A small sound classifier, trained from scratch.
Training: batches of 128, held-out accuracy 92%.
Data: trained on notes from a synthesiser with random patches, 78125 training examples, 11.0 epochs.
Rows from block 3 of a small sound classifier, named by matrix and row number. Rows with one number within an expert belong to one neuron, the router's apart. Each number is 500 + 25 x the weight over its row's rms, rounded and kept within 0 to 999. All counts start at 0. Numbers have three digits each.
Before each expert's rows are labels from the 100 clips, of 14976, where the router gives the expert most weight on average: "strongest on" is what is common among them; "loudest band" is the band of the loudest frequency at the time of the peak. Only what is clearly more common there than usual is listed. The data: notes from a synthesiser with random patches.
# router: slot weights (model.blocks.3.mlp.router.weight, 16x320, trained with AdamW), inputs 160-239
# up: expert up (model.blocks.3.mlp.up, 16x160x320), inputs 160-239
# down: expert down (model.blocks.3.mlp.down, 16x320x160, transposed), outputs 160-239

# expert 15
strongest on: noise; high-pass; oscillator: inharmonic FM
loudest band: 4000 to 8000 Hz
router.15:496498456478506519484489459485556516514499467520523506510476500481540488507510457508551484472507502478495482483517527495510521522472507492507499472520516523478495497496495530488528521497479532514485534464459523482485452452478546504504527486
up.9:477531506452451491517453519510507509501484527485483501492504503494546457498508509529581490499484442498522539536511505467522449543490522500485489504494500511545457454482485428508528513526528504536482520485483490511492526454528510524471502511
down.9:471506499473526502491505480495470522489555536512511537583497480505468514501487496527467503503532495531501507477499510492515461514532534498508532512506475534528516489468478494502522490490486503482475495485481495513505470488473496496537483495
up.10:495520503502504493494480475514486519529488496477488523493520507532534518480479480548483503541488465535485498526538564524478543491519477494521484499474470514527522499451504533469484504488441424506516445502496533456493519485501513513535518523
down.10:523483502450501521464504475491502510494531517479455515464487487443517491523517511457472523490517553495491496467494465522503471480490495454571528504524509513474466499533475522483493496526534526536479501495511460492455477529558499465501490480
up.11:546483508514519592494495487498493441510510539490484519506490541450502455475487511456503459518540443484523495521514479553504472542522504471514475520463492537489505474496508480509475524510498483481480529500462480480516476488460530514492522585
down.11:509523475525503478558494482537503535518511537495499505519491529527473530483502469498526509456515544538477527465489496503495456480530508517455503501510488517488531544485522512507492494532521524486502520482495469540492535504542531520519518498
up.12:489529512483489528490472492527473493498478527509491542498480452475472529489455491467477533501445472502483481479456498497512547522508481540455471470554506490489478512505495502510519525441506474494494443517461498512491481514502466513527497485
down.12:499494478502484524475500517487526495537483529481543506494511484530526473532492494509495463505479504501488509532472528494492497472509527499496526508547421548502524513520522496507506548529474527538495524472490508500497525488581502505490503529
up.13:498486506457526500537522491552514461469482549478483489513468482486505525499499501523499467482533523524493526472495479547518495468521521468490465535506499504533459510459503499529491490509502479484470508465455491536545492530477548537481500473
down.13:486489529493542521462483528483450505481497485572544502534494543512507469474457522502437501494522502462482503518490484461509511532536498517496525520495532520482529489467510434477527500513515515491504468491531456519494487535525469487477502496
up.14:519484510453508545476526481513499466464486491458509448521539536474514483471488489502487549490521483464454494516523490488514536477463513483499484488496499450490519488499468465521535491526513553484498498496494479513496516486540557490493469511
down.14:459517459555497500497509441579529514516518545517484561489479486539470535538526475514483475481516472456520482466474481527469526551529509474511505557515512524517485513510492483521484522458488522477502530534491540504537464496499457520494515485
up.15:509490524469509511487512523511538506485495508458521534496476478530497506460513499518524520476512460529500450463499493517524491509524529522503528478484464508533505491472527482530534500494525513528464509486501494506488522470535504482532496540
down.15:519519487486531499482486473483509455492488530536473484531489496453511516493476508454486503510528490497526538547553533517503464489453503523511510540485515497503486493477504480453516489453476519483446509488486496452494511501505467512481463478
up.16:520500519515490537514482524513458544521535489467515470478517484484491470495508498463512471488510470504507524490528478507499478505488511514523508530547524480471489478497454505529466517491491469485526534518468481477484499519519485464537546530
down.16:500506514455503502485465528458510481483513513483516462500502520534516515500492467512504524498521538512465516538509517508471488543502489511495490501499505521471516542527547460515500541484524516502480475473516550445491522534502500502511471487
up.17:485494498529458526537518525536497499488512506504468509511493509499492486517516481472472482469484529502495508504487472508503479528495463488533504490513456478510497501475577496487481513473509418492492475505546490452525497492553474471494489516
down.17:492484488497518513474484474510513513497487484495519514512517532490468514513453477453515535485492489538503471538455512515477511480483518506498486503515506438487499493507472527481529534507516522488488501493503538561471481455458507500490477504
up.18:511494518496513481481553525471524523493460517470513530523523505520482494466473500523459479532469470465507489476521482477508506546517522517573510530483509503526504559486508523538476508468474542533479505497515512501476495490524531488467557526
down.18:462461517533492441555501484517506457522466521526509472498467493487519489535514545493500477490485521545511480512510506492498501485466510476488499533533534454436520505504486540472491510480450467472506525496486536530511501522544543488544467485

# expert 2
strongest on: high-pass; narrow pulse
loudest band: 1000 to 2000 Hz; 500 to 1000 Hz
router.2:536530473488533485507551486548514521521500542520523503472470504478521550532504492515523506492484484491526484508509517498489508539470550496511505502498480492527484537508478505514522532554569541522491506486577500501521494474498498505515511509
up.0:503527472492452497526498477474478487480471454504477509535508464500481508491467504541456462532498542481480497532474559504500520530492503498469490510560503466510494491504550531487489478496499547496521517534545445498531467480489491489491516472
down.0:473490477498485461515502532460501545544506521464490468536514481479531468504517493509475526478483486503463520495503478502479505461495506473531523506478523554508492519487487480500481514483486498478481488493463525507506471473465506577488485515
up.1:483450462507509441538480495542531513473490487532480479499500505492504509461516475451502512491537510480522462513489511462481515501475497550532496505495483527500527542491532487522505469525503486501466491469514566502519561528484531498479516480
down.1:591487492517507496496502519559529497490492499513540501499480498504474525514484515441502484510494512502514527491499482492536465484511457455521485496512500496499485530519494517493499566510527479502429509490477492493493482491533492516488469548
up.2:509489464512520548562449527522498508523527505502480485494500495484505519522507524484501516512502505495520477517503508496555482524488505528482460543541489495480539522522477478506493477493496521554528506511510526484479553533491541525517469509
down.2:457502488481464463451503465527528479508503542488476519491450500490468503521537510486523498526504488512493506464484487527444522507531510472524465499495494488498495453500485491484485521473527457477539538491512459493501531506518478473484528504
up.3:531507480501526492540463468525484466490472485543510545477519540499474500474503508454534501513504525499482473487469491506486536468530507534491469522471504523489471494527526489469452507483497510489533471526557509540515512473522513505500494479
down.3:529520450482502501473490531498482474521494472535514482521506490533518521522501535543526486537488469490521479475543467484452511507462556495500542532522501528498493470505453547499546511550508515502555552540498484498473514479490493513492454492
up.4:546565480462469456548519508487502521514520553507545535488461519492528507517492489473518479533471530521484492516487480492531516565499509527503503532532497488508496472530478525492488500525474513463503445541505499524491470512454477496476493542
down.4:499432484498500494501444478521488528511445503526478485499510496549523503516471476509534502541505500488503514486478465476489508489498504490489499506478476510528527519470476482514532446517501515491511530521535510484485451447517499503477476479
up.5:519539511492451513480453482506486465550493517469500524511484496524495465494531493482465476470578492493501556492530476498490454529507515473514492532500535479482489518500521500497485494497517505525469469500493527500494443478522480517498525525
down.5:463501505515561482462521538472549496470442492470478509513479529470510538493483482463512485484476487484528503499525520485500494510494502487486519567505450570465483463532500494476533500486461506517532535530543504448533522513502500532507517462
up.6:476487503502568541444485536486469511510519546515497523478514465499475444525507500488515498496498537492471514479520518501473526490498502476445511515509475523506520492502463493511500482468543530478532465495544483554448485485523491478521524531
down.6:552488507482469480544487513524503482451501539511525495498515493497460498499469490491512501486491557470493522523495473480535556512485549477547492520497483503521477468517496514483500476511509490505494526509486494500528520454490514523516521486
up.7:528442474526528496481540533519501507543500459528507494495491528489480513520556515549467474548472497486489505487503543491478510443481507533482505507507480505481518496542530511480466456492499499493517486543486541477548455478475525480475446530
down.7:462520484522470551477476533489529553522511499492494499498516471555551500477470500497520559492494528486500479490475503440485504466501479533529464487513496525526465501495451487512484511562470546491525477477460509483498526490469513476470470483
up.8:541519523481482547508491525504482510521518522521503516510515475508478504480489512482505480502516513517467484509503524522494495496505519506542518513490501480487489557494494507461505474500423539486494536498472507467487495482504525430525504484
down.8:509469488518513491506503504470505499500511470498543521527462482496541510479502465509489522538497504481503448500496525506521518472489509506484502513510482530468455463501483568465491483500527502528535472527516468499542494472462504524460516500
up.9:513510494528502475494525532542514533532476572486483524482483496504512535491478489500472489507500498530509498456480515509501526482468511528491512458473479501515475528491430495526456493503510471544517522565513537517501546496532500524519496491
down.9:516533469517507465507485477547482519488500496500519491491537496489473499504481527506500503469459506496493511523542497499499527512496510493563467532516528484479497481515529493483554496505444500445458504427469522492537545517511495523498466521

# expert 6
strongest on: echo; no filter; triangle; pitch class: A#
loudest band: 250 to 500 Hz
router.6:529525497488500453470503482494519535500516490511529515494520512483501495531518509496492500472529516471453498563494501443464471491525546463516457544490528491508483503537544550487509482513548491500473487463554510547522460495537502508518483542
up.0:514515488468532541532450537484515519518510516486524490532463517517523501464512536507492476544494496498527489507482500538495529516477485522486526496509558516493500464456498533524522544511481516476530507514513477494520519498506486515507514486
down.0:516508500485472493483479462469464477489467512459495543503496517510478468512481498467506505483494448510461484513472475444494534523517558497476514486492446464516466466523495477497504514494500501501486479502480472549485492536500468536469527483
up.1:553517500517512475485502482473507495440503475485528501487501524519525543518519490488475504522531452508532506469468538493476523511470492538507491505455531492467480504479472527472479459512462514513511508459514533508503467525504476481521536505
down.1:482496511495471529504520508489490500492519551502518474549516506485520477510502475481516534461482479525504455525526478499536490483517509484472512479498458498518495490541506495522500488519491473492496490517503486534497517494499485490470454521
up.2:488515475471503511477531476508502496472515467499459471533487471500524494521502518503533501526516525546509494507519516548539479458512527445481539495486484539502466486528497512494521489528512505480506463479491475504506509499492467531503507468
down.2:560481522502486503507525482509522497492484471483478514518494509536497481487501492526429509460495471499474467485455526483433521510502463535510459475490523480456479488488504483518473508514478510524494510520475492509476481544534552493535508502
up.3:482493488484526465516451527524505461500471509441482474502506489492486484515489499455477507496557455515536522510463549485503510517464456521509491514497479519465508462503491510516465492511480477511508516501540515474467484495514527506498499470
down.3:497555508491501496517512490510497535435492523525530472520477519521506514489503537520509466540484462495468467448561498542539497454514533567519500491495524506559494498515510490503540514532514508544477499500487502509537491534499489505502461499
up.4:530488485488485521522500505498513488515494517473513499524506510438485504538482477517540477458482412486520487466462503448502574519463480564515512512515504465503500491503451499512452514541501459505525488495519506530470517454475500485474548519
down.4:485487520540493490498515490465462533488516548560527501487536490536493463473528489518568474540420534498487507484473547506498495500469531493509500506470443529501507495469491519505502496538476514525470546567522492537507480447490509533538488472
up.5:493486505555540505498473503537513502522409494477473535429478509488467525509502494486544477534528505490478473485491502493502460517490494480543509503502528534470529523464489450485470513477482495516481479528513524490509494526505500526473515466
down.5:530468481540499509485507530491467527543556504499496511529513522491516488523523529472529473458484507467469518495515519486490512489437551491522481501484448507473482493497466492479522504490516489520514506488556449499524494503496503524530488522
up.6:507504467490504497495482459502491476526439543512520492483493492520536498525507488511496488475511467468465501479468475528494512496509549500483451491466455546518535572497511471497516441457516514511511546499460487446506482506512460571488457525
down.6:463520537487502515504496541465495536504486532490482468479471518432508466494510525487523490518474520498512535487501517516489512532472495462486499515514488493499527452482429522537506526544494479502506508513488484489475495524470492495465532485
up.7:541574458472519533461504511504478566560483518509467511505508480533441520529491497486564460499486492495502509550482456540509454486490547543494524537507527491515500494503467503473503538497489533522491495513507477518462473552512491508498516528
down.7:485440513511505494478511509490504492473495530467488505483455494474446509504534548480512499503490499506477515462508557439513512561503479472510531500476475453522528490497492486502506503533505496511478474539481519474493494466465517496509480490
up.8:527505524481446522455493566536511488471501507480474520522513506521475498488485461479514468540508523494484476510511494504481489522497471526469504474535472506497492501495529500488499502540457458475482504508510481479477496497495502505495519508
down.8:479477469494522456520500489485471445495493529517547504529491507506544484546503527471510449469558483587493534497520521511496522500518492452524492517490507483527506527512472486464478498520547520493500528461487488475478452546521517483518485527
up.9:516452492479469590463482511544528519452500499495527472491516522500564495466489501513531462489521480516537487498540500482499547516500504483498526460486519534534465543521489502509526512489470517535503508490503524513502526511466527459443512505
down.9:509501510513534431554554472484467468545532477515513478512516471506470484525535499479505485476478533538459496469522489504500514519528530492523485511527518506489519494528515537455500522476509487482533505525493497467515468501510486522516488507

# expert 12
strongest on: pitch class: E
loudest band: 250 to 500 Hz
router.12:454515514462473538513472510453470515513464483481518531482547532524523467504537490466517461519526530532481504489510475501481517469472473463529500506501501463485504488525473556473501467522478525483485495503504506534492483519508536511517497535
up.0:482542502516475562507507530509480528509425479478503476476484514479519500519518525507488522471480497506501453484486507475492478483544456506488462516511465482501516492479497477501466535524513494482484519506478465550488490533478562521507486523
down.0:470508514467521462463510490542549477501518519456426508508523478483511513529527508520493504522493449490533521496510494490502471494507545450522529498478472493528478490504475527507490475547507492545503487523516503456509524523497487490494441437
up.1:436480508478495526500479512501519529496488460515458456522487493525497485525439515511490522502502538492487480494529523517476517516508512484469508461503510506499480542506489519515498497523506506526489463515532507481473453480490486443552535480
down.1:519491511511557472451508464507516487510508507510512515513533467478481497490547508503495547473481468509513551494486537482486463475532505502505519534501463486511515472497508449490479519491520485501504510532497488508534531491492524509485494501
up.2:535499495462531484483475498499480515542455516525506482508472508506493455523534487507543486508506527505508499490489481502481478503513503499483474485542454505506492503474475486505473455470472522495494475509506505504534527471492496522504547470
down.2:494494519491508501501476463471498513510507489478493495531499479492464459462471485469470507508523534511526473510519537505441461493474513503490492513484551536506512478500474494458502528512530482521503496515503506478489485496514514491489440579
up.3:489473497466518550505448470504500503483486528521495478488495515475522517487473464514483525468477487475509498477509512474516476507544514465479528524439537514492511515489454533523480490506509508538512492529451482471477503422479544498493510566
down.3:504459513522490481484544551476464504518532454481507495463490565546513543516550474545484482462518482557477518489507490510462511477489450558493491490494486509505499473473525497508517538512519535433469490503486464487517463551490498489536493491
up.4:472477487477459429517459469474532483499519494469495529532473512471547479537490507536485495491548507519502520513482461507541482577476505472465496505520524495499475512442524474552541501550478510518503494470487514473504494496542471485551504517
down.4:473528501483528518466512529484513513469471548493500498493487519481497519447527490494510481446488503504489506508451512490499509485512480479492508500517487497565515453502525461460532480500482503470496491464446493476477502527477516510497496506
up.5:488519477503474511476511481511518540473477543514532555526546512465470523544467500489534486456499500507509515437485508490548508496523514506517486437486503483535511491528479504468502492509482498528486534520486485526493504503545536510524467508
down.5:522505509530513461491508504483485531492502521497495483507458529491493530503518480488547509522527464503490507511503478485468451503442516470530505488530508530536542501513519518502464436495516502478533520447522503495491464471467470511461470499
up.6:477502509519499494531485519508489473502531478473460524514507486497534521499478476515482473479489531497471519510497496530524538476489501480486487506537502470530483535515488491527522507520504530496456467500494460521551538500561492454508473492
down.6:512524487511482534470481545541509469490497491495565499480548539511511484512513504507478535495521526481479484498471477492486469539479492517457468485511517535479514523496516473486485521527491488504460502499496492491543488480502477490514469495
up.7:471496479455519522486534503476498495476493539513536487499528479487462525466475534469507510494551497519466500467492498513535443498474529515534518482518534469516531467514491494492489453490518478515486504497515499500494467510518480502465496506
down.7:504500511549467500488479500479458463516559459493459497521493499525524471502524487510513512475492507519507492498502441531433489458531523507537460548535477514523518528483484523477510496526505493532476471504502523504502508435437487487549462522
up.8:481518521480477474522480499515517486500454467507511496508542519519450471472505533484510505517508491507480511474497485505481508510471516546508506507514496515503492495530519469505468476481470509538505495518522498494495542500497485467526513487
down.8:499507515490484526515453481480455503528507555506528507537484445504474494490475493530518464419473487503486513499532531459505509490474528519512481502473462478528495471474508508502537469466531520525503503506498545509513450486464524487476524475
up.9:493510503523492521521524503466506496508480499527533511523510529528527502465502484499514518469524488542461531462476491463522553488498472478494504537463491507502488505520468479464450438516473489487519502486494488521530515472485461477498486537
down.9:503472509478511454428497522518502525507528541467498494524513524461451496497480524501454502508478480523480512516465487510496491491513473503469492499523519506522496497518502499533534473475518487532494464496513501488476495508504530509515457485

# expert 10
strongest on: inharmonic FM
loudest band: 250 to 500 Hz
router.10:501517475491499466514481470526464528521443526499547527472533509501513522490482495529554500469498493493509510477478497469468528545498548510521520510455560521509527502489536518497483477475489495488472550514522517518499460464565468536512528502
up.9:468510517500483450505498452503520449482513537530513473529513507510493480528518512518480502471490496475511500485539518501460522497518523478507476495460459532469502493494448475500506487464490459538470508481528509493473482510456464472505491501
down.9:524483468478496523519526484523490514495493476519510499493512488539507518478497475496483509513511513520478518526521455474475514531483500535521499538486504514507504493503496468533489501481512495504509501568503497523500527514529513492525515483
up.10:434520553473486477473510532484523478507500503466477506506540503501525515485516549509531487501491490480468439469544481576482518542515487516536473490509471532522456523472476509505464516523497494522544527453511481470470449548493506479505501493
down.10:523507535509552497511427485531490524495520507478495470497493492500474495474516518483534471479505496536467506490473487489541501495488487545514489505503518489505538527492470460468508491437496441471529514540511467478493513505457534508494516545
up.11:506502480492535521503479506519494485483511471510478468502480495523488536531506517535526497482504459470522525539467538485523518459509531517499492501494519490537484473508481524535531500447528467515503508481496531525473535487492498555510479522
down.11:541488519475493532512525490504538541517541508483525461462493480508475508519471481480487465470528511470532520488526519487483513546517509517516491530506487480479525510464513496502483449462485558483459486531496498513519505501509474475513510447
up.12:507447510515493467535496535513484498478480520496459486477506494471480496568500524522499526474519530476461541465488462495570509541493488517514462516504497506506529522438500479524531473489523533490499498477495521511487515509522498494487478501
down.12:516517482524487471464476530462497521534525498521462527536439501549530528534481477534516491497493505468539493477502490508520457483513477526503505506536471538532481521517508487519517509480490553508507463497490495485525544531470513505514474531
up.13:502521486470516504503467515493489517543474502509519490487460557484452475490533506499482478505549514472533477511499503476504468504529471500482496483486485517519511517506517503478489505478519527474489524420477533488475468521511461432499524469
down.13:509508524480509524508474486507469511466485516540516510504516484532525508494490510492486536513458518487474500526500548508526516504478490524539471503538470492463465475514507498497513514513536509508527510471516514532517541469523504515496508520
up.14:506508520489511508496489465473548532496488549490529506461517501532534520456530499474506475520502504466516493493526461519515502515510509504515470533517540504476501477539500476513480513520517487487502488534528508480511491527479497542466482521
down.14:507463513484493520516527511508490478493484467508511493477529540494553472482491537519497504518480494486496509466503513506485500527487471507506528463533494473482459502455548523494501518524489505462476481446512468499502447497494491496525557531
up.15:514449510531513488517462474460462503449470518468511468483504503501501523484536533521511476512512517497491526475508556514519513473512505506523481496508530499481524482549473512490513500478482443487488456501482500504506450524480495511479501515
down.15:494515521491495507478519512524561503484517490475484509500469478540488476487457503439474502514472506491467521490513469481508501528497521505468540519520449515486449522555476463485491468496454505528510505479504525476491508436520504492500473526
up.16:507519487505581550513553493512480495516462504517537509489535523446457539468492482468535507506496481461538508546476472509458498491521506538519504521497480502480489510459490453509478462471503463496515513480535481461488549505486514499514495546
down.16:514545487480473501491524518529518531522510474533512490500455522487503516470515516494488503533467470506494461505530501513484467472472518463476485502496495493507507524485509454489549552494501520493474464511503467479482527427521496547450543521
up.17:483506450483567474545500483472502485469537507490483502552498508536498494484484507474556542490507549472524552465425538478533499512503521536533531487511567523447503490547518477501488501445523488511542488524484471515508517483520487510523491528
down.17:531515518514454481484481475531511467526498514520480526514534490510489500522479519508485452534516495528491547516532502467552487532476514538489500479484502471479502502499494454490509543522523515483465490489544460508512459513511501511490507498
up.18:501504527484510477500474470494497474524494433524500531486518444496543549530488520469514528477481482500472466500474511545503492486520505494486511459516514483424498496520508450493483507550498505474503468520441502524510483512461526514470493518
down.18:571481463476531498516459546538535491503497507504545518504547499510525520508470496483502501528501490502414512518497461481524512472507512511470490520525487489530471536505478520471515534513496554527446493516527514510562497505510484487529497509

# expert 14
strongest on: drive; echo; narrow pulse
loudest band: 500 to 1000 Hz
router.14:531514497501511490503521518520492502457521510528512481489502484528505562489480497520500477523493492470455450469498578475474514493507494517468526506525524544489484470491520530477534477517515489452479528469527487513531511507467527513506520479
up.0:507469491487483492488526496469487475476512507483506505506470535534541501576542556505512541492486500454480553533476508534513451483529525473518498516468480513503536515484555472549454481489531530524476489516474531532532555503497492492498526532
down.0:495504523482501508484507488467559497497489556504566478492551477518511500530507513495495488520519496496523483464491479477492535510447458522495458508506472480543489473472502505500530463519500471500492488482515489492458517521460506478463514490
up.1:502508475559463505481506504469469503514440458491504420475529483494511502495496512479517506520489501488507517503508515486444493460514509531527472477483491492526488483517500516529448495495522537430494526506538486456508477503470513467468478485
down.1:523530503481497432482485506494520498516500522515486535515509495451455524489510509496497521489532499540512504467438519472501517504472501470453427488504485498491496483471504520500504470556524449528537483461497520507458486504503500530498495518
up.2:500525501501516492487478516530502482474482503494520530507534490553535510489466521444513547471493545513487461512486543444502503493479519422495551527514498466508506469512488473558483515516478537467486564482499501556543540536545520523539500507
down.2:435532512499503518488489525508478502511517474526509512510524528481503502525487506489444512504516466491513509523496436528505476492492445502512474511478531495485523523526480532510538471478525514488500481523528488480498503530453490536499520491
up.3:485483494519506552487510488575513532571521503481516497521495472533498468518506511499511467482486472475497495508488484456494479499538542522419519499484507479501485473507485475513502488491515467474536466491544497527498536465523520476483457476
down.3:497491460540476487502475509477472448471505484474525519518535510507488486493533487489517492476514522548497507541478514520497522538495506461510508535508506523500492508512513505515486499504499516469486495478486548529491508482472508529486515512
up.4:482491511530548538488477487493550485506500516507501492499509534500477469485497537490463522477477454502518505482470447500507480504526524485465458522526516475485506525487517501482517529485503542545439507490506452456498477498503482499514518505
down.4:547473469511477501518551485516525537504537494516470507457483510536521508530532500503537530541477481500498519530511494505470492469484450474488462457527528473463524505535486506516525527535502497462507534505468495520554534497510508468515482506
up.5:496516468501488481464477465439471441463492520507483498513477527456473496502522491482514503503478470505483491514496534514522515493497507529514513461534503509498499497479466477519479516480514466516456532487515515483488492526507522457491461514
down.5:528466491504524499449492527535497538481531482490498498510451511482519480505478471492518519531474539516500490523412541491484516448512490494489500502524490511469567488527500506508524532517491492498534485484512492498519458461504500527490511516
up.6:518483487445519493494491506474475513543488456515507515469518495524530512517517523510461541498546492473512536445505472508470461507469533489524487504510509500549503506517521527479467504513508514524489457468477500509479455467545484508478515471
down.6:513525486471519541513516442507488436511520503528518498504483481497486525482502493507508483500519453536498476513529503484508526509519519470531515495466486468510496454461520450517534494491525482533487540517492509548502502471505517490492537501
up.7:545535537524533495514513495470522480509480539476494546447491528483458494536508567485509468519457543525497517522518502471453537523469499494542483483471462540522525475505478506480545495550486451483505463485484499526532489500545484483489541508
down.7:469476518507516513549493482503467485489509477537501538511515461521507477494489487529542480491485449522487521458496507472515448545485508522494531509507497474492479534458512449551490555480472545510528539534474509462523519511481489505485441517
up.8:534491469492512522523472505496539495504471517505499475478521489474513477480505497517463520530474467495548466471495516526484490506494547497527536487514501486489502478470494488536470476529492492502474495498505491521465511516459513521502537524
down.8:512555501492515505499550484536550521520466437457531559506469479514507498504453502514515522524493487516522512441499487466505496539456491516525496503507480489475510485501488453483470530535468494464493515515484490511465501525514529471486560494
up.9:535457510494504550526528512521544512511515462500466515516511530470472512503510534482515497469473524496492501462497498503490537466521485532523497524506513527470455469513480509457518498509489462528531478494497530523494514479452508528537503472
down.9:456489463497483485527517494520516479438514547487528527513504473543503488509526511520487472518491490480478476533476522491488489507487504513465507541472561492514508481512505476537481485451467528459497565492546488523519538510506461471513527501

# expert 5
strongest on: pitch class: G; inharmonic FM; oscillator: square
loudest band: 500 to 1000 Hz
router.5:499524455499538520503515485489471470524517529502486516507500473469502476516492497479506499525529481498544504497499472515493517535468492493483521504526486541541491536475498489498484533537485494489464549483483502496490515532513482534509515511
up.9:472476508504531465503399471501519517524477517521500492502480481483508511544490491499521467456494497485482514458523498491473443586509537534470482514488490486491562501454462523522564493489503482483525472506469505491513495493473529503473511542
down.9:516482504473501485493524498494507502540479523505506556561498472498491464474498518530559472515494511478515509539494559462545478511508538508486503484521491524500479488504523509450489497538494496491510523479506448520503521519522498494544488480
up.10:444505508493538521522506496471532546487519497516495534535511469464488488533535497523526515467493495503483492502470482491513533460496506521479453515502515500487510475504500514506480512551536497479515484500503476549494510502534523496501486485
down.10:501482538525485521472524518509506484515498490534471546462495540545530529506532479519497480562459497497498536490520443530473487531527518562499535506513478532492475487505513504519485488487450536522484516499504529491547490477490476493474491545
up.11:539481500467498562518464503481512521496510507473510472517502554537473577491471499462516538496498480523497523507492523502497519485471463509505453494524525489519502506509477504484547449489476471492472484480482515471459503550506510502478476475
down.11:567518482520537515482528537558501472486500483524499493487489521447506515566480478489558539468556501493472535519492470490498522460493488460507480459515490505474537502488528510466491500532552472479521503553524490478511497482500497486478518524
up.12:517517506515523507478547486500494540482553449499503506463495472534484490496519530536500476514532509522502502515512539506496493456532547501508483528544504504517520458479496505505486452446487433475509453509520470434509461510523474508515454494
down.12:502494504509489509504480503494486501463507494475461490513548495503520524518475481502483564456490534517477500555497544528512494512526488525498444510500515460475498494535531470492474525460520506487452473516487507522484505507533463487481516483
up.13:481497473467516478510475503520518486512455487504519536503490523492492513463530467492508484529466543485500516483498490530481515515507513501463499496506479474508507497506450484513490507478455511492493514510517486493497505524522516531494495455
down.13:478497504512479456459477505459522523505509508463488496507522516483477535509466505517529537503504504493491461462482543488491514476510483531530485536489492499483498503484463512517496507498577516493518502490496488534463538532486511486491556480
up.14:490500494516483502484544448507474516534496529483494480519499474503509490486528509482518508487504507492519517464525519516456452484525501500504510475516508467525516454512498459447484518516469543498527538520486497522535509509520498483500523504
down.14:532530479450480503483503510519492449499534438488521457516484525480446522473494512471515512536546504513509458527530493480448473525480544480478508491463515517516506478480522531506487493483514546502486492473489526491513466509521511488491485479
up.15:527479525492462469504500481532489478470529516513509469482491529506465515552499508525538527535440534495488482468522521532505510489497467536522527499520464495493475502475500507506509532482503509478480497520501496519529497519484491477501503433
down.15:534459521461507522524505486513497485485488487454547484477497482532469532465489472530495514486523474474491510521484530478505512499502510488453485514471523501530521472468505526532510483523493482492493540519492515453524528520492457486511489510
up.16:488487467500488486498465499483474452464509484517508486552487463442528473512523483498554527504509530470482513474497461494492523538480509513485519497528466507457496510495512515483538453481483496485483484510521487473490508494548499520506490490
down.16:473474488500473537503501528492548467454524553518492486445493536532473514514521471526481509514508500475534462482503517470476476506511493499528524509516515513489511471501528511475504519523524515511538522491503532501467496523441501497500488511
up.17:483526523457469489482510467495488532521513493539455536529484556485459524545502469503492461532476497521533523514504498504525478499535494543518514529503429525481475509451458528489514515521487519461506457487469483529473490482498544468487486547
down.17:486492474496502514531489467541519511498480497486476501485521479515490499507486519518461503482528510485494498503483491525533524506476504546516533543501551462513472498552518505471506514487480488506462511488536520492517466525551503452495457539
up.18:508534503489450460500567521514500466501500492486459491524520470487523531490487506478467466534486542482518475513471460522493526486490474482505550489502529538489475513504519479543484488526498516466508493483521537504510501495506492490480499532
down.18:500481487505518500534508503507505484530502497462493514505476474537464443530501502506493503470470489492522518488578513504514492485444523519475477489501492521466517482545509489488473511481515506497502522523497485515499539503487442494493508488